From a checkpoint of a small image captioner: encoder widths [128, 256, 512].
Rows from block 5 of the text decoder of a small image captioner, named by matrix and row number. Rows with one number belong to one neuron. Each number is 500 + 50 x the weight over its row's rms, rounded and kept within 0 to 999. All counts start at 0. Numbers have three digits each.
After each neuron's rows are labels from the 100 texts, of 14976, where the neuron reaches its largest size: "fires on" is the input token at the peak. Only what is clearly more common there than usual is listed. The data: pictures of board games with random positions, seen at a slant.
# gate: MLP gate (decoder.blocks.5.mlp.gate.weight, 336x128), inputs 0-127
# fc1: MLP up (decoder.blocks.5.mlp.fc1.weight, 336x128), inputs 0-127
# fc2: MLP down (decoder.blocks.5.mlp.fc2.weight, 128x336, transposed), outputs 0-127

gate.49:476569543536444544473530500570491465543558441475490452419578444536416560475548421580434528490484486468484569529524421484534503523586437552479578588521552472488489483536431583494588591433496574440438427514487476407494541481551463524497506498520484455461559391530424618484460478545464607563399473523395408550474512440501543474515497492512489426518529560460499546530513491559468500505494
fc1.49:514496550570586565466535560420511571537454417550466488666419525535520551491504477521554493487558448487447476488553512408530569580512549408502538411566490525498504434491501438466443467527480441477487515523618490594501416583462499412504503559530520521493470490442507476485591472446493442529514527556506574482557570530535431530474455448488495507501473506480560531474421463384427494400506
fc2.49:445447526529503616455455477338464529462513467477475590546490494427467497534471550476422540504536456528562453434467487553535436523411537536582436625530408512539468502529481449522493407513537593512521490505483420493538461515467517558665546562459513467575500484490464428546529489547542522466507505493507443516547472480495433476551471474546540423531544475452563529478396444542546438489568
fires on: "green"

gate.225:482539484473494499450478592396541484542444461536402503531449520557462452532571418501497505548629486509565528478509476429482457564590448507538562555460544541573511583488495414556581618550514513457460448508511537519463534517440453432514477541451488527423485487608476488457577444536453421517503501477551415491488546431513487572471539557388549465559384441532496496506505476456469530555435
fc1.225:484515538485583480541482425678397558488527520501496472485525473514528547488452486457524549498468577484482528466497561509552449424470464549551479467502443470461491423517527482553411506485479588561476500561379558444556417472564549514462450462487619466491471478399570494422448550514483515465475519513578568424531487482512513540565507513544426478556552582473507440491466520549470431431625
fc2.225:508486457532482472496502509393663577509516596465475471448562561521610488443434429514412538505547469502500490468512464465512434531517506563480448472414583457571465425559479529470478590501533475513475484493512536529506558551517481445507575484590509501431387488592433618493549506432501522501456510548423535490458495487455357467548442507538539485406473554551502465516538490466521476551458
fires on: ":"; ","

gate.90:458469414383512463517516518539470411476434539481558482584478499483557450520492443494532446671544544520530524515430503482523424541483519445360510552529474561409526518385493560584494436532514572509500495482418474559406523460472474495492515464520583494573500576511483447606488490565534411495535542593470552575563505510568507556460471507465548531438487522527468506500451488482481538497572
fc1.90:475641490670537531456513483537509607513547420527510518377474485569479526453492581481463557511415463541473474504514511471499498524520431528499559427453514437544387426533533468495513534493498514536466482527595462428583548488472499537493482432606404539480532434481533517371552468447426523504456531514550475419499464505497479481412513416561544512505481478441538505494586511537497493453474
fc2.90:508423546455534487516493576471369471497460497457448409500529582449548498568493492465543434459551473574486457490465529369489448496476521487422514552599531504542479478493542528526569466495533498487500481454431452589461500503431563489467484463464491495497583572556458393588471506596572450590548528535461506560555519521539404542487571557528548483482476554621505463480469512479470561513367
fires on: "by"

gate.96:492540483604581585536460413512499550500481526488535487495526544566404498461579553532474444476509477544525572511476444548501462514454454478497478517545522275545521457518546551530510460490471516531483460497590448548482422473507511509453484458451528489527496516471482460516492456461524456502464463443661494532628465476550536499454495475617516498526381485478529418420436542506538451563457
fc1.96:488519569549531410570412490527518503522489528474629499546445453551418462423506491554480489511476530449518521458486563570531474461517428505552519608557473348521454496534530521506501522492473414520433505471410511483410550458449494430509462440428491578608485487500646552589463461524445425482478560541529556553506461477520461479496440470539589487549450485486592533464514493511497454572529
fc2.96:540567493485405501434569517432388575457391455618493503538556548534496490502473520499442482511519517511411557518547467492467487487485418482486490565470468517545463457508562556533513353414552567499497498445572522479512445500493507569501563507564518476487622486521473512478493490477533596579490488547582561424493557403458556492475459508480448495617419516478513547375436511488513453491485
fires on: "<end>"

gate.209:578499478519455494469456531517442505475536419466532515577520521463542531521571462522546548539519488399443544553522499571520470563487525531456508483433424512479455494530603526549455472668507522532426509433481522469538491501517395459477425464610571557511482508461495576380586407472478486405576524511501497455525481496577426457493471500452433584522534448454447524525472469558523631526483
fc1.209:449361541503500579551454525567458557493486528531527493537511557507504460501530533457512528490448551387459565555499547516499510511423611492397508531509538498460506518525533566476428480484496449542431512502597501592546394455481507536449510503456470490501454556649534482490576487459477563545459439528509473454519332517561506495533406523567552459407451538463449437494459550492434452504496
fc2.209:566491474550470528559452431462495494516529462523474445525506393497449483509508501483504505527485453518582444369486470489566534488559483472563483598486370581418433522538510471532501445512472524514572531553472561470451591521493532455547433441535542471550542444362447521502422536564503520402505343471574483512444510512510541509460570527494534420585480497520507558579579513480473513495583
fires on: "black"

gate.97:474475490513525522431427357575390462467495521549551474539507528521511576414410569470507504584481532472473420558467459566521458521546503457516469523511393570472485421524546547573468461506486475481554513497556463499591482478437449558498437432591521552469489550522458515427497460528506497500560543541497514503540520553504521539392527485530461634357559415500482567560532428528462457498520
fc1.97:542439528612385493544521490503451615447491521477471528573470538530419529468465580477442551380514622478524440480522479544493430491407613534520506554491460430535499470508349493524486482467469401490456430505493483479546520474506483555484528553463513455498528563521484516493510639533570556496506462506513560487458444617476533502474502539489452573504577461493431491448505531449462411511527
fc2.97:476540658447524470525465391543493501481533528553496540552560465494455486551525506480432393469440456400453582520520510527507535501556494517491519540511472446460432511531539508552463556489573508415467538597507543464562476593481573505561458556529475469598555490437484461519530460480527460477441363443446386593595459476476572500538441398447506498543438474528436501543527473503471503497502
fires on: ","; "yellow"; "red"

gate.168:605461606581470430523551482396530543455482449446481520353532533490526457497513490475521539529509512477441533443538421529466514491484501516348533446558374513570542617494528436615537487451461426412608502560502418524585540430529564478551567534542490505523515578477535507478439477508499463481488467488498527513574486500448521475525456532450499461519520444492490564564460475525496467448512
fc1.168:462567429513592608542491456651556453598545508528526505520437480492521496581434590543468486458454473539514414518493566457553525509482495515591458554449600440438458434460425580462478502535504573505394507465484543452507464510450477546403434441443530527513456438458473484477623560482521549582504491468475406466435534439479451527502535457528530529505515529542524512449530516456472564479451
fc2.168:503608535537513647605555345633491483493507465486622534426463473454635459483512524504498433518490486538441350438533532509463458496562544510548491478436423481496520480479490506506468485556458478546487520509546449437534538537543480453488415517535485484515453477531511473508531526510585471590505514538476443523414578511444424514499460461538522529475475507474499466589560502435537556469481
fires on: "discs"

gate.136:469518507527593539474528527441567466458488548489458566527543528502522555436477438535560499516490472464467559500563394493513626464523491382540475572487561510596525487503534442476470500540428552484473567492494537493546532468466472455521530560399312486415534444469459540513506489501572398475416536530549385537436560517426458428511475477437585513546517481556493481498539538438521559488517
fc1.136:511509381455543470560551482501498489549500489527441563398544515458588444428474439449521514614531440633440531471495488466471445490409516516533550561534465557504509512552508529573445466540535602458470463590541444542506578498523469446496532484354504579537448482529536480427418495534495606451497456481496488480473537511443496549535494499566519437358488500479463513522458551497479535598513
fc2.136:514649497560484572398448467520415410508434512520468442535393486467417521518596563476513506508451501488573522602476500528510520488630528479468512520469495586496428537493496448496533526541478450504576538493418467455454472453502545470495445468657504508515516496476566439524428519521472400532506619471505496517465433442537572518477518465477511531624479469525525437486547537505526516505422
fires on: ":"

gate.203:578486549539459520531492497460524538482433477584442586555508536595517463502669491491515493454507477498625476489479532617528481512489459497443540448602420515493610466420425404431367387485539612609597508478445521473526507495487520466470514504457536527464552449507505478543535455545422506510504500544423448467432503489527544488514524421502480505481526496504537442493511493539514497465523
fc1.203:491495617485461587498549500402498469447457505512558528532446532432559574541502404374417535538476475433564508502542469517453516456519499480496525568491482482526566474505630469550515599471442592439554507405531624432511511438458444505537548478588569607495523521453496484465490549508549470439526496512380475478490477576538443521547494525497493442409469516491448496512500466577476461475555
fc2.203:557480530514499468466443495615411585506498579547432567493499476457538547534513403526520473455542491557448563450437536493514496576461528461408408392594562389480494582462466527485521434495498402487519555603549494526498455490427521469417495455530523459471438533582492497501600464396537508475484530431502483448482522477456614521492468508476577553563574486503497459469556493544511463458440
fires on: ","

gate.314:545489558523549486377486595488463584486529471486528462473467439476630491504610434482466546473489506512525481617513576488556496562518512491480512491497459412499523417499446485576435521468509569514506537495452527489544510520449508483456463659607435468518426470496553486497434612410484563440407508547508430581505512505514383513549536470458471459526460473541508528431473491433558501473537
fc1.314:414555419545425501477434502540491560513477457451600438424507508419454513535388410543521489528608528515591418496470464489416436593458503525539552441578486473478519514548477541472484520501422487490433461520445553512553393501463537474381538515504542455507462504515499546468471631550469516533474498465579480461568475501468550475630535431488557544565499529532590550495480526501451483465501
fc2.314:578549442464562483516526496459466553442523592425462537504504474613541500498550369492584510509416467492533469496497473534533464456536491615483466464407427554469473443565538517569493439500520485542520441506450479487521549509505536626599553489602516469448512457481463433445463421449527494504517495573395502531502452542571419472421515596535408534522610506521487462466508485496494577483473
fires on: "<end>"; "5"; "red"

gate.35:588474562478507540539501491355443516504558536480474497442543449495494536591464469461520544391516439552556536508416559432556429490508524445586505478560536509554441440502537554526518527521555545506468621511541462465460519410396489438445581635477524559476475532506532491549514449592510503406537487436467493539529427469557532517478480547448443466516491424434448441414488467519545490561472
fc1.35:446504429553553449456486576412535495565574474518441486539520530432508423375544497524440543438418563495574559531438497604524544527499506501496551495534523435482505539560540475504467515496536353421451487486465465494452542508543501523497494568482425403520478456465482587541407550500521541463495553362483373456476513475527508467504587505437526446517608517529513538522491457484513537488593
fc2.35:590404541468421529454450410554547508467505552481619484545441410554386470539557516496517490523489461547456458436431516496549483436534508475521460562502513506556492530436452503505529499415502576522594510523386529487536474435497441412495454489494505470510465568479521428517558573540512574474526572509554527537550404497619532543443516486444466524559460467596515404614516491533469483514461
fires on: "<end>"; ":"

gate.315:503503559516517461379515466498482459483552460527523467520450560454573519438458500548498578520434543458385431506485462468525566448533507462486468521456501605457565496461553529500562605465478446530523529552603395538335493514502460566510470498493508567479557511479558493496535435490493428458562614508452580517467537568534546458442422470482503415514521557528499467557605524500394510536519
fc1.315:486553483442484516551511464436529565530484504410583406607544566492492529611544525510450515504491521599527455442475558430518437546441580419482478474575477462441553561470510473517503558492543511430548504440447493457521489445417559525520640506422428398497524473410497480454443477490499473477503540513522345470525509516497514548434558494536565476447511443489446515475600506576459530530485
fc2.315:540460550506355472444368432503449487552531472523496562572535528471507528504574523448463524514502460357404538480482516428519553497479548493470532542438505537524485465496479339515508480464525474512483499478592498525521401507542510488500482507548518483619418558503540561490561467487470483562502461621535459515543605476455487517494413546460547520489411543496578521525502524494561449498392
fires on: "black"; "red"

gate.242:421535487425519400581584523540422375533508498490537516436570472556409568527480444547498483477454516469459483582554493615556539505563447488413484481560569472509546421502486555542545516531457532450418457505399516498555583491557499515461511453444504512494465450529534641519423511497497506474521504493479444514481486466485605514579540574507513449499454502436403457492558543572556438535464
fc1.242:584454503528522602434423465462638639433465481523496485594429529466549382500493577490486527510545485546497495483491526440377473482521499505587498500437421548456480561510496460489459513470572473537514561531578516529466443568414528481551541551484453479482524537486493348495551517512520490537494466530518550501489462487511429511396475464485517553480504512523534516466413420473459555519629
fc2.242:508532480501485480391418493465507496506528507552498486546506446534620493527481447509521518504526486591575474286453498461448480514420521490569500523550460521495506532516476449489522385519498494491613499513574453528489491483494514516611474485504481489574493484368490419498649510455492513452496506534533595498476492496497429502501541503486471510555517490519519591429396491503500439504642
fires on: "green"

gate.182:519520563506400459430602552444451530482533453517374508454514545557505458455568465491537483482440559506499495514448454444432539517350533457440522432518438589577557520485569442548532509501470405494581573498457498568563525532539472504571498481573516476451445571500501465527465469524429460530489465544484556468601516499450543416553470422526477400470593478475544517522455540606511507483538
fc1.182:496559568506449554501555539531436524516530413607495559476428455389508534514554455543501439534469491540492425533476541486462533494474558396496461480519445529531489497470501499558540510541532436525444485463512469413499497604588407460451564434497535534563455570547519498517548578517482519609451449471458533456478512580497403439540483325482526489533562495466539528445540518529446564398555
fc2.182:502449431460549530500473532565512440454454539368469488524511498466543481442479480571498526515566496524420529460494516496519541515536506483570578571427547579464441498551485497508447546392538651448486445527486450512520438468454554573571460425405528534472396402542462534448469440519513429461522508494542409510482517475547506513512490615480488503565421436442518437502530566575517590555458
fires on: "discs"

gate.36:441498493392495558474531436555598486500564493527603520502587461637458397493527462436491546399567467579500540456486539519537491441570522530518497497497549526488484529396408518509497532569521471518506602471611501385480486514504526553450540499474503555491556430477554501544462526484563529468516372482496474423486465495445486611486499518392494483500447467451463547455478489469543534534424
fc1.36:439453497493488514508451557530535458554535488493460493482561548497442468433570440469540485510524493354452587569433487568636573461479482496485507496481457460414515464487468521510465570545479440487475521495513432445408487487472488439564537573505469607575548560493511508493419594534533702504427502492531474453537524445543501471413493501500542463531472505479506563593519450519446554439463
fc2.36:519563489508531459533469519499495481520489535610525425453647516411480494534452517485488484485498504494465409569383532485449475541541529514570449392522472473528575470494505596480523497409409515527609471458494546610509424489513465476539510472463505491463554512572453443474606452491461364533493456450484473413479453496550562484539487512572452545597468536446565601501456495512511545471471
fires on: ":"; ","; "by"

gate.108:448559453473510470580520561430494527555526500549508523542550570540613503459450459420539527577601516620467575466514477432487452471493449496556477527511454461544451480520523521544439486530457604457483503516532450552510445570497496501476458432366507509556385486440431578373464490609511565437448493489448514454505513526468485531493514538498556440510589507458581473474508594432465461506532
fc1.108:436550577471484469500554454467528508507560524402544508484441487574553478482473531468522479526416488599483457506495464561545537527490505385544541406404462537567511469492598538590501508390496569469493526535456455529546445493483493390505534456481370563420541413475539620443536499523546423388449431533510548548547545488451472501548553513462531544519473559436481466464455501494567501469527
fc2.108:495423517494530533434537626533503528516524497501337530457442554465556535400474457494493471482569398625394527506565479486490489455614508485521488550537572496474453511558465443484493541465460544485451465489513497594550448531520475471622557510502477512521470503346521480492526523499472476518493515423487472529541497535484515466536471466501533470515400492487457656571583488503470515483424
fires on: ","

gate.277:534486492528490461536463489500541500486558439489542549449602495462526398645520445518494540556528508493509489494441536539493398518545520428457438554433431544555604499540514417541416506575512550421476493478440523546527558513431481454517477465656565456553372590468495500429496591469498521451514488484543493501521476468509518527429489451464468511470468462596596517500455599464479431505526
fc1.277:439463519454476549524402531471541591505478506542582459512506495455436509600481425478530467516510466393522472594504503548479517454492507432571441499530476577557579476486412620440521525426506513442529507438634537548446463538502547502526439527556483434404570503490506432493572563494515428504556401536460485455545485490486543504469519397531515563544437467488522469518520565374496473464579
fc2.277:486513499448554510551442424519520477468559511369402486454470384510573590455506489480534495484498476548518492500503542604437506498620508531480452423457399556497485512496525397523452518553441510475476439520496560565669491577499482514537469542574485530508499489408489472505454446544513541417483527536464522533517405487478547561529504567509441484563422504577465581521546446456514515515406
fires on: ","

gate.82:498409503347476469418479380495440483483419591578528527536419515458420456546515494577547506441528582551513565440554485496467509481547544448458532490500547522476436522504461515445497429448474562459502538480431528573429496450509457514409486445492524491441572469515450513518527525504466524507538590528541606492477525502542583482518415577488513479497519541455557565642541527466411507451556
fc1.82:462575436579539481600417539589555520512550471443385439493475530488636563550572504466513536479589486415507429472406538530540422597466590513503509453493495521410524458496461535374445543447471528543464464523497453498538452499445446584521486481516520457496439542499481437472468540416520425521508487515437509525539530515486454466452603489542485537522556458602455521447498554538542535492457
fc2.82:518451465541600460388603402499471527483413437521469578549488509543425508469516551509486569503437561587508593402591501535424531462530465503513508457429523481516553509500584455438491436373458496516531460534478531461514532540487479494529436497483497479490608503480458528475469442449435601536490458477456563546482620478490501476493401515501534494606524549482542614536496537550500495471436
fires on: "<end>"; "by"

gate.234:565519506514481576580504556472401511486529464424406525535508547482397487486574542489515494542477546512533521514513532429559462604514472474497562519484425424502465507493536493507490500557468566442332492526399552522515532471479453495515434452491479509473494534498533529384559439556546503410533511603526551495601512532495482493490494360538501539426583502432513401413539458489539556549529
fc1.234:541529503498587405397502458479496499481429549552560464506464502481444529478407454519452459443499549429457520534552499478455427497470522537625559461484618595558531472537501515482531451396507468506643496550536544516451541540541615454479536433487541449547496514533416428531531519482452477512602490389452434459451485481524533497519483584476462530512520477573495572487478539566452426549458
fc2.234:563491472510568453558517391469501536473503560568645514477490499457492491534509511542495563520455497343515403557444542562606485514535583536535490477392453445495494511477486660508470516451422528515587497526441489515526387496495467541516437481527495457521577516494477479511540525398440525547502596510429464518497428468444540507467504556447533477561544487472492487508455491471511398492580
fires on: "by"

gate.330:558488554506479478451508462465512505433516508563585532568541480430514510575451523443419478425445541430539500529505456509502457472507531589557587564491537554542549401502563514531523500470534529601548551469541502506494415532603497644556483506518529430481527561488439489405471435419424443544561423405423502461453468521469510554529427495473445502536412474474499460502509492532458427615457
fc1.330:486505453484497488531467441512496571437528526581465489521554542471488523507441524469536477407525480405471421494472477645412571457593503556585481445492505600515513470520493579466522384476483487500602580388566524482461359530442556521595457502532546535455475452546502474530580491459502490504510434376526499546523409480503585536489475537472498529544399489475457567494503491516485495507514
fc2.330:510458484502554465475503508457519491501523525430440461464700445572462514505588448500519483497539514658476474469498523536442501502480481491497518514480530509485540526507575493465461580532495499511424474491555431486511581514509566473430448482439507499476507493507524418511326465507487503454498400613489530523484673535567422511477500498477511510455501483494549463494468482512481659502528
fires on: ":"

gate.142:569500509506476467478519477486508523493444492538419501460612442479436546497595517642512505531478477512564445438522443446472489394485351517466575482510494590542507512446493496524560477494531477450515462540623449511453559600540458532446472474407515477477527568608501504548534468422486489539516542462408349506564507468504464490524518511525446537530545528476524526512550450450517469610562
fc1.142:494543480450461446442471473334526510483511491482487464479541477415449431442537511603527592506500584479532502492521561450457495513557487558530564499528457611613487542530548384458608467423434549442485424459454463500491509574492452557481468545571474434471483472530492473499518535399437523505502509528450462472542451509569502642540585537459512514516536466494463518589492430471529535518562
fc2.142:524404479475575588502508502489550446479476393521469480505509520532392437476493581453533417511519430588459491538462447492517460511538500417544455578495474502472644500451423486497503503533541452567524612593528504499505475520474486472429450507364462518527544502479495548526528513571496505599520427421599530516496589531544506481487508408519516475462467432554515507589505461579456456424570
fires on: ":"

gate.256:518517375487506469493406534556513526501404454500405509465470571492519503452462493531503550567518426528488530436524442466511481528491473508489492537434595471545505410468497464458487529584513421490575553599584578515560529608425517414456581453458423537473436522448521542410474523473528532498481571546487490508490530414588515612532420500451483497527581526501542458476499435605520414510485
fc1.256:447522534512486483425527497562481439487570465492553498513528404588522481546489565433502486486606525539551458458538500488449569544498504486567471480513437542483518586438497474588512583573523561535466490485453500505434470486594469584584481423607627508448451463492482570429508504567473425489478492514607577540507524582396485425450531518507507540473407479508416417499501457495435473429459
fc2.256:549531478547490518459516487515461508559469559466549492407660680438476499419566402495556533481457474521487485418451549505577434463489459507492544444494525470491524516485472591583519468427532514507540551467415549521491468488417595518588551500362498480509417501573495526477498477435525502490502490451386478566552491464460500510487497469492453449449567502530520514463405568509560513511481
fires on: "crosses"

gate.140:544554469548425481620392480532537513522535514522525531505483542528557390566457548467481492612539469543433572467496558494452567474416482619505518473457501524503533464505515461500556472556612519474588460531448509519435505461541444432536571512394409464488546441500459554570555525446469500533389500466512506498442454563450455509490558484553526435432540505551473419431493548433478416472470
fc1.140:504441527522479493513474468545554536607537508566605452613529432435379504499432441482463475441604483545571491544539517406494551473382477576483491518440446458475526503454550443480535448587471464464520542464581507410417488504444516508577567564424491521424476468556465482569488511492466483474558532470433537497571458523534542511504523541596467465457529449491593504585534481554474458428490
fc2.140:526525504419363526527444535423422480523541444550519441437353530543560506540501494548564515483493530427513494524546509508531485519556508515470471519562509527548477468586467574584553484466562541450539482501414573464694424510544529478539460490532510405493491490570522413499495509548490530526501499559563530511482516403467417451543395472457513463483409524492475473433438522483503573477485
fires on: "by"

gate.61:523410558576504422513463570454554587424503464478430458421535556577469436432443482442564488510566476476516503451462480514454493517429470470432485466565470446544546558528579427491493534445521505427624503501524481560490560466508591500551567542563495486467513534512524508527384430549542552527517488412460558509537399548542591440495510490503494515586425471533526567449443471455488405561559
fc1.61:555515514523482437525525553509571531483472481452544512450531459489480557500578460584485478520507563487466507526525468539483476488545568436437529439515459494604511556499483477532530543500409436434526537523409485448527474433570492483561586443496429533547494596529490466561502424478496486460465433499435647550592497626451469427563365531490467423518592405481446508541443441560496507454521
fc2.61:568423457475458369382423566417569507510408460516364480525528574495448468515464514508516551519489599544568596538435471521567492488414467516508501476552562516503453507509507492503510512444517556497528507525522557564508445460495485531549594494471507488519510489443481421481411471483406464448502511566585550517468421533520601496510593554513459490494540475495542511448425503539410467495617
fires on: "discs"

gate.290:477586492514543510408469464449481542558470499538550512579530493512453531491511486509508474463575504484590480468579515499446490441506468439535510483555429306564496455472612504466579504447594500553461499495500464584485522490464517487495447309513471501555501524494532540569557471483453450592463466491461496492589533423540515550562433454514588490479464470527448456425499541526458431575521
fc1.290:511444477478427518445506504476591471444538521553480461460481478504646502503495521513387572549507540425420451487439531491547490533547538528488480447457577703459440532487410441467441510543475560461505486482416574441485533535502518534611521583572456533482488461502528498466463563498493572477520517566472550550416536602477452436498502498446438491484597466505445507545564486466463537513497
fc2.290:516566481510507420487491516457606555475476474430574423534495587545536485521550534491548456490525447480520445444435513506481579495423561486472480429477492459492520513603514387534557535576583502498470519571614530486428478455478427475490398402494499481399410548467478445479510484510473508619508421542492474597516456505520401506563382489482525516495522512506508480531522553537601572507554
fires on: "<end>"

gate.306:439487492499530508508606687451578473540515518489580442446548498513421568471505502465517527577512538501403413474514504410537470536569490472582465416561458442624482407457475475453513411481505440469468514482425499516564495528479486474518501477477486483584538513508507484479582430534529440409488439485556460493515460437516534489509364516514562505516479505508527474495503465561591578521416
fc1.306:513475480541488502443457497494531541468549494503526455543426392548491522476417540477484513491491534507529482464587624500348606515476554546480521500430547420427429576514554533467531474554508490533495543566459455453489525381487487457347489569515543492536528560496492475509466567513506519492485544520493471513494455602496486537445466539539432546516412474529443529413497523504607562592614
fc2.306:505507495505509421547565555480516472536533515465527496466533654487456444519515489521458531468548548439473517548541538424582548514511514519567551494502513483567632474552478535433411474515545450451500520513610479485632565489446478517518482425376548541490427535457449534374504493488510465542524460507567473625504530480519564474472432470550565507435416500550455480388466507550526487568521
fires on: ","

gate.208:438520442494551488507587521543486379541505503450569531453522420533445531517476473534557492468439525480495539526528473569520538453442477515327527525464551523546541448481495492505530540478419573493437427472429531488577564473446510451351530496498522529492477455559586620511428509546458432479527545466462445547502597534484546476577541613522431413547492511478481450548531506568463515487444
fc1.208:396560487455582440558548471495381486581500491492515511459491476526342568519467525482468516481459553444492610543570509556604554553518460499449511448517507513540532382529513553536529474479452511490503430497411522523492530437550430431394444538515525472469547442562535584490440523512493492444523563478449409541483543594463562500523511585481437482497528520532480434550574547511524434497430
fc2.208:546456492505486479724618589510490455555416525515519537395499545457470491490494494575554536509558524457496422564506513490498536538495495568438516511555539463478524499456464539437502608470409516493398519522387579433501511490516482513412524500523423466501397439543494564490359520469472482537489568527499445468505533458464578528499505452514450486492498480505517491527594514495486474499437
fires on: "green"

gate.161:500556516441448501545530607489454517508449468467443422568520484559547547463457457462530501664561385481460398509468493482463520476488381525605583479517452532454601469457543552575568554572514545486512445473487490600485549504498556470460541467522449443503493504462479535410520504470462533403487491548438515526540456418522602560464510498442549439559523504494479551433557429484513495537511
fc1.161:520589473511508506591514602392548444487460530501372541464435551521583398553491486553565546454515515548494485466503560394499547517469514570567524487473482463658545473557490446431442497477472466554453482465472554541484533536506429471496497545351423499458506495569535522562501482426435566539494510469567518444495540488469458456571465498545593421544504464462533477517446502463530455457472
fc2.161:539560553379531424521583508478492555488591475516463490601512441476525507468447438520482418502539506550532402515558469547513480451440466455545523425552542544502548476523551465521521500502459494506480519541536499472539414546496545462544492584525540506530446509373535610492342563501582438417501412537426398511528437415444628477481527487509485473469531462550499520481469526565494529490501
fires on: "<end>"; "noughts"

gate.231:496504518425599510473484599541565459475510481604544572588421482483502346494521501508527465517456470507462569574513437418505497525474475483458496516524556505497529449513420454566437464401442529499498440491553519548424507486549586478490441486623467491555517477491508407539508626484449551461516572549462413418575476497597543526464584532449493526481534519415498521452496528545483514479562
fc1.231:460513516502511621485559437465499521578529539541564502552456590516452549445540473462431502482499587545570450452486483522406518450465509496575546461552440471576473624482438460577481542467528471546537545472426493479518421476439500602487505519493473466499507435537525512500627509464433468527475570438486514543509610444381509449478447495563491433407601476455439522521539471487500400459511
fc2.231:525482410452581468365446588506507470462496523501526469416490408493516473490390494546503461487496480407455604568585486512481416517433488481487480516481472437539580521397447444493586486534496487499482450560495551513446494503452506581583640462481483484481459536431473542513458567612545542514495503488444458477481383584515482523554479554497490550566508524535518453536535572587482538499548
fires on: "by"

gate.93:490518507550487505428518464465557586554465529531541547572477511455437595454434484491502536553537439478498476562543581553452487514600482455440539511552526451463453519583474460490500478434440493498432584496504439508562543531507483516568523423457398523482522415414569487542505487462648414447489460484474467536432558465512501479523487476410657507440399516526573515508558484475480508435585
fc1.93:523467512508461515496473473488477600478525483401494551506529423486498548561438557471494527375568411458511357540452491525535563421445513490502497488618373487478529462564472452609493499452477540467513527566584526542538524528410536510467477543429463536575537597460513537516476491491512519490433496426479442533590487549527539380517472479540484496506567554496460415430500575458495549447548
fc2.93:471390506573450557548493457531516518488536587571548514521573524481591516500547480501479524486551498534492535474560539517497537510480523560550499564475493360471545506552504448458435464447476525487483508511570504512569552517540434491450603493369504511474482481512504649517510482421509495425496366499331509463504473535488390515479468514501507471376537494471488579470481485473495430500590
fires on: ","

gate.164:540490460595457372456483534444496527511478505480458436512594521535505475507565506450471571498522471428514557470482461525490541497405502564375528426530440540583469572525549462511502557423484486472536527599547462532521476429499577569604527470502507501408497530491478504486407459531470463493499472449527697514554487526483510442550450488466443546443561449529464544573423512576489450545483
fc1.164:468603514351596526486550477568463511505479529573593585505491471458569558506522566523478417491525506554485434464507569498516458542602574446525496581463577472451479484497434545526475502546462481525409450465523484419452417446530441395457467446466469495532478519507466525505527588368576472518440544496496491473384521515493494549558464513520613498572493442493462474532545495470513551439502
fc2.164:537551498476524546465444489562556514437458461497572583444534481504517555464573586500541556501520478539495410482494597484472541512539541514580566582538462470472404546528471437526488426437550595498429469526512380508465473476479525548549373454440571517499403458500469539464509473502456463441529478582506551556483581436510451477427505596517442500516512426481540478513553635511437511465583
fires on: "discs"

gate.71:472567609518457460501465518538589472433467507532486548498530505516512480545628518571540516485579518487497390396412510474519521558466480462504478515502518454460538460502608559520391590426474435536505497470557572470522503525445557472427474450456455481452393559623444492592556477502519465527584458446500443522521548412545481503482567532399479470508433462525538495538597496512521467530544
fc1.71:483558521524527455536575497567478509447547540496501470435493402559522483528440453415530501512473480541481477612502471518470370377472487488497469636546469470555559532522472534468445617471520463522456553521437554605510516537418508450502383440530488543549504459408393494453480485509434464473514586516514526560562466492479516425476584492505508525549483607437435564500484465496486495554562
fc2.71:447502559483559491509434567493538582569516379422511505569525505488545438504458530596501556496589518431515512486454409514577566550575537381492529448552572526510461476560431543449593418547437530494540471508422453547472477506538500408475482582582513457543434542532539519478484507505499498428497507412461523487421477468528500506529508551547521515354550457522504399452497535506410499504455
fires on: ":"; "black"; "red"